From a checkpoint of a small text-conditioned image diffusion model.
Model: arch unet, norm groupnorm, widths [64, 64, 128].
Training: normuon at rate 0.0039, batches of 128.
Data: trained on rendered landscapes of hills, water and sky, 19.5 epochs.
Rows from block 2 of the text encoder of a small text-conditioned image diffusion model, named by matrix and row number. Rows with one number belong to one neuron. Each number is 500 + 25 x the weight over its row's rms, rounded and kept within 0 to 999. All counts start at 0. Numbers have three digits each.
After each neuron's rows are labels from the 100 texts, of 14976, where the neuron reaches its highest value: "fires on" is the input token at the peak. Only what is clearly more common there than usual is listed. The data: rendered landscapes of hills, water and sky. In brackets: how many of the 100, against the usual share in percent.
# fc1: MLP up (text_encoder.blocks.2.mlp.fc1.weight, 256x128), inputs 64-95
# fc2: MLP down (text_encoder.blocks.2.mlp.fc2.weight, 128x256, transposed), outputs 64-95

fc1.42:454496498491496476488582490534501520510514468470496472526520493537548484524500472514521519506492
fc2.42:467495503492489480502542524529523503519539468497464500523538503544553499521509508512531505527494
fires on: "alien" (100 vs 1.6)

fc1.236:499456506533487538475525491510479525521509452528511493477484517452539518470472533527492473521508
fc2.236:474504497524512545480521506503478517511504452495515496489475508485538513489472522518490482521506
fires on: "water" (100 vs 4.9)

fc1.27:540521486478531496568515564526469502480544512484509478450471487519524543528454469489502508504454
fc2.27:496511496519517523570495548533509497497549515497505413482480497526526546517437482509519507466447
fires on: "alien" (100 vs 1.6)

fc1.13:500535434505510486474503474509492500484471499504478510497507484520521492495496493498508537480514
fc2.13:499513507511529515474476477512515496502514495508475490517457467534496521545495468476495537503502
fires on: "<end>" (100 vs 11.1)

fc1.84:570535488479520520572499514520491498467517493507535467449486493544522505505458471493498502505437
fc2.84:482510488517530523564494547528506499480529530489492418481467497525519526504431472505514500467448
fires on: "alien" (100 vs 1.6)

fc1.102:475466503470519560498494472490504482519511479555540473514493526469522477481515508507504489558473
fc2.102:483485487482534569484464456480517501500527479549523473509501471494494486478491489508507482542460
fires on: "night" (100 vs 2.8)

fc1.164:522518481495525527557511527547492505472511524517526463439475495541532504511439475468509504509463
fc2.164:489515484517513519568503551515505489478544526500507426470472501525497526540455479496517486475458
fires on: "alien" (100 vs 1.6)

fc1.210:493463463504522486557453561488503478493475487519486442482468520480482538556474527527509511524498
fc2.210:456462484528532518488458516518471486475529508451478491516506514514517499463484529495546517504435
fires on: "in" (100 vs 3.3)

fc1.20:529555459489533519539475511463496528512468467469500509496503486498472516498467484516470521492483
fc2.20:536516465471497477512509535463514535508493507528509471474481491504498519490512490492497525547523
fires on: "water" (100 vs 4.9)

fc1.170:498501490537515541538501543535510483527518527461488493505487495494488525526463518486496550460481
fc2.170:492504482580511516547523534494519486516512515478503468511514489488516539503473525490531504461426
fires on: "in" (100 vs 3.3)

fc1.4:534488494461504529463497489454478500458495465561501495487461490484484509510483492504485492489547
fc2.4:514472469497516555454470468459507538458514482550497489512487475529456477519483446465533487503525
fires on: "night" (100 vs 2.8)

fc1.136:494491484512514513521534484499462497492497511464492531466508504504505499473493529519459455488491
fc2.136:507508504471488500510466515520521505464473485471504465517529483462474472479568476507505462510503
fires on: "<end>" (100 vs 11.1)

fc1.172:519476462485525526483499479495492505474500472566487485492458509474473501509478460490516496505496
fc2.172:494459473492516546496468494438504536456535494554508485512491469508450468531490451475562486487486
fires on: "night" (100 vs 2.8)

fc1.159:511511486509556508530480503507489484508488523539480501511514545495474506561487476525482498484473
fc2.159:482471507541517520506493535500481481480562508465521482522516510473498500466513524514542507451450
fires on: "in" (100 vs 3.3)

fc1.23:506469471481510543510474478498512494503480500549514489497491524472520473492516478494535461521468
fc2.23:480466486478526541512453483466512523477524518549522477504508469500474460513488465481557473493465
fires on: "night" (100 vs 2.8)

fc1.31:490470496485522561503477467499491494509480469558527464496497527485497493493499473488514492501485
fc2.31:483474473510531557483455491439492536467510511550509497506504482503449474514493460476548484506496
fires on: "night" (100 vs 2.8)

fc1.224:525471478498501545485507500528475512511498473428519471507476501501474490454460511522512534505549
fc2.224:512472498483528502528487511503469488482508481473478507544491523495490525496458495531543517520502
fires on: "in" (100 vs 3.3)

fc1.150:499473507529465476492507488516474474468464498514496509470478487457465521485486508521503510471515
fc2.150:494478528513477473500497514502457479467475493497510509478466473429459506504503496524493507465490
fires on: "water" (100 vs 4.9)

fc1.165:503505494515513544540480548495508511515505490505482462504497509505498537524462512510497528496473
fc2.165:484477481530518519532501512492492508512518516473503486528516498484489515475491547511550537467423
fires on: "in" (100 vs 3.3)

fc1.233:445460530481548540494557487517497489523500452499538502504499503458507485503495490496470541511475
fc2.233:499435508486508529498542524532518515471503490519499496488479508502505479512524515490489533515507
fires on: "water" (100 vs 4.9)

fc1.246:524471494484511487530544503533467468498512508479504483494483475489493492515488496509461529501501
fc2.246:501506484453488494497524515495514487480508505485483482529505481490482507520511502540451509493508
fires on: "alien" (100 vs 1.6)

fc1.166:502534452513505496490504469506491489495475505509490498516506486507518504502496494501488513484522
fc2.166:453518488497478505510517477501497484536511509505508499519481502514512501478533523529517471505533
fires on: "<end>" (100 vs 11.1)

fc1.86:493542500521494480514474501503481457463461491529490527494483484500458527538493503498490501455522
fc2.86:475535498541464527474509508476488507502491520535485483503497478510509489543498496503504491455519
fires on: "the" (100 vs 4.9)

fc1.251:497493480535547532523514553512477456536492493492485459504478510527543511544489526489472502474444
fc2.251:496473504559539547491499521477504479504531510486508506525515517494527520458494524481548492458445
fires on: "in" (100 vs 3.3)

fc1.45:510484500513530520529502505489528455512502499522486515491486523492477460460465461486466534499519
fc2.45:537536495507442467491550528492521496465502507457475530510498506501459505544478509524514486497552
fires on: "the" (100 vs 4.9)

fc1.1:535479501511486507535569556538444456504523485483523540474493489475506538507478486494507541535495
fc2.1:516475424486473502503574539477433495492480520489495545485500501500529513497521487483512497521534
fires on: "red" (100 vs 1.6)

fc1.245:510450471469496554480485445493495531476509479536513474494471498517481503508481458498533502498497
fc2.245:502483469499490560500452471454524556485529495536499493517511463513433461526479466479563492502497
fires on: "night" (100 vs 2.8)

fc1.119:512555512531492476522453518496505457490457521479468526499494481484480521507496518497497491453500
fc2.119:514529504522465529491567516492505481487449505484511504502500493476511503505511489490475474453513
fires on: "<end>" (100 vs 11.1)

fc1.3:485499481484499521494536531479503473476529472485489505492501491514463537505453524501449539522525
fc2.3:503491520503511503507541496493536494505532469465512516496466527470475563510465529524473512529499
fires on: "," (100 vs 3.3)

fc1.108:522530464473531507562519550516504500469546518489516472456482498510502527517463459492483492539460
fc2.108:493524493506522522572507550523519504483546532493508414463482502523523531534454471499499492483466
fires on: "alien" (100 vs 1.6)

fc1.117:555472496471510555478506495468490511476526492547497499487471505478472499491456454498512490500514
fc2.117:506461486496510571483472468428506544472522500537503503524506468523462476525487454467565487501506
fires on: "night" (100 vs 2.8)

fc1.153:475429492477536522493563488532490482518498501539477495505495495487508499484484528501478491550488
fc2.153:493451489493511519483552512537493492475480475520479515497478483525508508496494531500480527537493
fires on: "water" (100 vs 4.9)

fc1.171:454515503492508440517485510545497455497465537480468522519525483514504465544521465502543479474490
fc2.171:486477492507497463496474487577512446494472546471481518502506511520508474502507502534535477495474
fires on: "in" (100 vs 3.3)

fc1.139:496468499511509483500498512550470470507472527528489498474476491473512499478494550501500458508480
fc2.139:496494496522496506489497510544479463503498523501501526487511480476481506475521560499509479538492
fires on: "water" (100 vs 4.9)

fc1.204:479505513503480549498551465514538524515437468571514468521511529473521493471451523508499509506470
fc2.204:479475517553492540489527494526519514457446483528512490484505491495508509499520511491455507496494
fires on: "water" (100 vs 4.9)

fc1.247:535505457465493527483497503455490486478495476550521472493480494517494515544518503487489512456479
fc2.247:522472468502505537472466477450516532480514487550495485516498480532473474543481458459543492478524
fires on: "night" (100 vs 2.8)

fc1.183:530467465504503460536468465495465453482483450435505501493519492504521526483491571519538486483484
fc2.183:519461495513517460505473509505507475465490483461508507544522531519494535483509566525529492506461
fires on: "in" (100 vs 3.3)

fc1.51:480456488488538501494535447508472464505487506505523489499523505497505484475498500510490527505479
fc2.51:498481516506508485506455527493475529455498476499528468487500491492473492511533508531507503492517
fires on: "<end>" (100 vs 11.1)

fc1.168:508564498452499512516483526494507508517486484498486523527527494468509501548527471501474518521452
fc2.168:476508493476477497438524510520521518495471504497492465473468488505505488522487509522498532524460
fires on: "water" (100 vs 4.9)

fc1.83:504554514508490464520472528513498454502492533443476535505514479520503498534479477491529481466500
fc2.83:493510501494468497504484492518484473492498531447483550507513482538492508525509477503527487497491
fires on: "<end>" (100 vs 11.1)

fc1.127:483458484462532533526534466501490491513525470531507510463489476477511503467527530519489526527475
fc2.127:482463488457498498485515501507479511503492474495479505494507474490528516511506508498490542559500
fires on: "water" (100 vs 4.9)

fc1.186:486548490473492461464527499492488510499475456454487502512493473494526497526479486489499525534433
fc2.186:485501521481509482466546503493524503499483488467489528503519512472515509533492488500505505540460
fires on: "water" (100 vs 4.9)

fc1.205:511530444493502510498512460480515492485486511495476499492505487527525482487490502513498501490536
fc2.205:481525486481475483483490478469485487501497512475500533483505524498492465529492508487506547508526
fires on: "<end>" (100 vs 11.1)

fc1.33:472510512476531551440516562503490479489500515505501472502490499484475486485510503512464480521494
fc2.33:491522496506537539469493534491499496479546531494486473500518552508463505513486491500465507541502
fires on: "desert" (100 vs 1.6)

fc1.120:489513435510533458486525465512510503496466510513497505524503488513511483503500480500503502490525
fc2.120:513482494497474492473493494518516514508496494511486526493494492460476485543545485502499489482497
fires on: "<end>" (100 vs 11.1)

fc1.7:541516503468485526522503526485502498490483487477491453487505515513470512514515457530492498411510
fc2.7:515501535442462466494547525512506523462526467491524505479515475503479482533552509525501493494530
fires on: "night" (100 vs 2.8)

fc1.211:467481499542500512533515515506498485482459480533453505509510476497510502553512536510484506476453
fc2.211:481505493503497504512503556474522513493483476502477481502476461513505505519495530526464484488476
fires on: "water" (100 vs 4.9)

fc1.114:477446489466451488485478495503523502472479506512492559513511510493486478503495537526476465484517
fc2.114:541503483497456473519511490477503524499496522491520493513518498500464478528530516485497457490514
fires on: "the" (100 vs 4.9)

fc1.240:461544499494505525503540507496528460521469477527480468497494508537515523497445515494515531500451
fc2.240:473439509533527562455483511530468478533463473582504481480484457474496481474463538481487502506464
fires on: "at" (100 vs 8.4)

fc1.193:506439494497504497545520512468513500511495512537501517494508530465487501458462468511489494500507
fc2.193:525524492498434472492509507474500526466497506456515531524520490473453491517538531508506484495527
fires on: "the" (100 vs 4.9)

fc1.73:517497457535518550552492525501501501530501490424473452479506506520503512527462537488493524480478
fc2.73:488477494538507532493503494486491495539496514455518487519494512470479518478488532520539514462446
fires on: "in" (100 vs 3.3)

fc1.100:491525444488493492505496496510507512481496504506473489514519492489518480485500491487529474487530
fc2.100:520486490503507483509488472529487488478501461498505498472545513503516477462484522496499502468464
fires on: "<end>" (100 vs 11.1)

fc1.76:494514514501519507506495544474491468511486489538490514481497482512492509451443550523469548490503
fc2.76:509473497517477493493514546502506524434475526481466491488504499545455504506495483503490515521513
fires on: "the" (100 vs 4.9)

fc1.214:470487491462522543520512504560504476497524511499493471491517498497463489472483491518458520544456
fc2.214:461491498533517524525515496503498484506526502486480506507536499485510549462453494505521527478494
fires on: "in" (100 vs 3.3)

fc1.221:561517488522509531507464500487486526502465511510537502508493492492506511467523540488485518459519
fc2.221:524502493535530530511503504488500542499484520505520479503488506502472505474536508483498506450549
fires on: "the" (100 vs 4.9)

fc1.218:540496461477519458559468469541538525528455534556483486447490519492493489516486512512522476510512
fc2.218:471487504520507525486500470508485484515525471463499499514518472517502541436526530495500565441499
fires on: "in" (100 vs 3.3)

fc1.15:472492516529513519490510468547514488496470479558491519505503515449496505479498477537467476493492
fc2.15:471499490520490518479543556529533498459471489521500524501511497503483499506498494488524509520493
fires on: "water" (100 vs 4.9)

fc1.212:486458453461513528492476546457481468506462495561504517498511525492476499478480490507487527522472
fc2.212:481468478500493514503515531497503498472518499459492516496480500515483493441476531508514565480475
fires on: "the" (100 vs 4.9)

fc1.93:472501450515517491490517481494510527479491489499497505504519488515509496485511506500503515481522
fc2.93:496483500487513494476473480485515515475496520498497538480491498525524497516479517489508534458499
fires on: "<end>" (100 vs 11.1)

fc1.68:513528429497502483482508483505493490500481501512506498506510487492515490480488464506499488492520
fc2.68:512500510485509504530535487484498443463488506506542506507485476544490461498484518479516558500537
fires on: "<end>" (100 vs 11.1)

fc1.185:504546494486519477530483524510500443494484552471506508509502489503482480512533455473514508493472
fc2.185:463516506489513485526478488490502476508481529475501507491487470487490494519514472480495498499486
fires on: "at" (100 vs 8.4)

fc1.156:494492492532517543513488544481491526524502491442487459488489508519512531502470507479505534469458
fc2.156:503462488532504543494507510486493490523504512458513481526495503481490529474496534514533528452424
fires on: "in" (100 vs 3.3)

fc1.243:526457482465500557464489460458492537457505461540517497505471496516499494518483454517507500477507
fc2.243:500467476487508562484456488433511553480525483540508483538491482516461467523481464470557483486506
fires on: "night" (100 vs 2.8)

fc1.44:512517454503503488503535461476507479525517519514474509509504496503516480512466486496502512489522
fc2.44:522475492475550514485491469496506535502492536493511529536487492484508518491529516502485488515535
fires on: "<end>" (100 vs 11.1)

fc1.184:546494507486489509474511528560521470519545473525475492558527517502470486529525479547471531469513
fc2.184:510479509527519478506507487490509486490502538499474500515502499543530507530481475499495500482458
fires on: "alien" (100 vs 1.6)

fc1.213:488487512525546558522506509509517457499483513560507453508485499521465473490464529480479511502424
fc2.213:497481485532529489520466505532463439492507455473498488522494463471485498471493503488523520467448
fires on: "in" (100 vs 3.3)

fc1.202:551476505515522554497523516485462497495489491514514480486495510486495538488483550507448520508501
fc2.202:519472483510537523506539552494502538457468508510505470460497466511477508512532519468475519537523
fires on: "water" (100 vs 4.9)

fc1.160:497498499536474512516464472539497464499437503572489525482489488476470522491449542514479466501518
fc2.160:482511492536494520486510516526479463463424509527484556479480468482475499498491532497482485532485
fires on: "water" (100 vs 4.9)

fc1.231:501449490497519524520445507529471500511499467447471501518492515496481501491465532513542504503505
fc2.231:500479496472545479556465505542452483494482484462495497525500536507492526490468538535534500505508
fires on: "in" (100 vs 3.3)

fc1.34:476517520499503495493511538510499449471473496567515509520490507463468514481469496510497497533465
fc2.34:474490514535473484494499463520506460454484506509480553518470513456455516486472489556496495546444
fires on: "," (100 vs 3.3)

fc1.66:524499443477513490514497509466495505516488463492502485492510509530474522510454545483546513548454
fc2.66:466466489505530536492519494524475453506505477468475541524482492481502533467444506510539538486470
fires on: "in" (100 vs 3.3)

fc1.194:471473481545512539537491526533506522524499465483481484489481510487516538511450535509485553492447
fc2.194:481478477544512542495498493499501496539514515478498492519509506477500541470473542518526524465416
fires on: "in" (100 vs 3.3)

fc1.40:472429519510500501478556516522478488495492497515495503483482502473495514485478516533484500544486
fc2.40:469481518506498513464545495527516468463492475499510523476439491499483498462474502535482538512487
fires on: "water" (100 vs 4.9)

fc1.92:497512498540546555526484541504491500529498504521498461493498512516455500523467504472500510498483
fc2.92:477481494517537504491511479510484465529519494436506535524512477453486500445490504523534527468454
fires on: "in" (100 vs 3.3)

fc1.30:504472515527504567500490481502490503533488479535520487488489505464513503445496574514487485496506
fc2.30:502481503536516543482504491491486500543475499515508521484501483442523491436515536466482489520501
fires on: "," (100 vs 3.3)

fc1.238:506478472484528567546484493490516517493444482505519472473474501511515541501463500512515532474478
fc2.238:481451490505537545523487468472492477488522463479514505529490472494459502474448471487559510469472
fires on: "night" (100 vs 2.8)

fc1.176:473522487499505471538482489439498524501523487528488481512521487487513534500453463499499487463520
fc2.176:497515507493534504547474493459466507498509467501525482511515493488485531480481450477502495454509
fires on: "sunset" (100 vs 2.8)

fc1.113:522511520497507490525478493551490523516486536460519482477506506453483523465468480509492535514501
fc2.113:483482509519487543543496502543529505500540490494501439514548492505518526489482492486503499460468
fires on: "alien" (100 vs 1.6)

fc1.22:515453504521510494487529520507482495490510450561501521473472503432464529483457530510486522517522
fc2.22:476460487485510485491556536523484509444504492509505550469473491479492515484487520535488528542518
fires on: "water" (100 vs 4.9)

fc1.149:528461473477509523491499480489491524474510474559534477491469525489505489501487468503555466520511
fc2.149:490461486511524551496440492449507541481537502540507469516504475494466468519486457479580474495490
fires on: "night" (100 vs 2.8)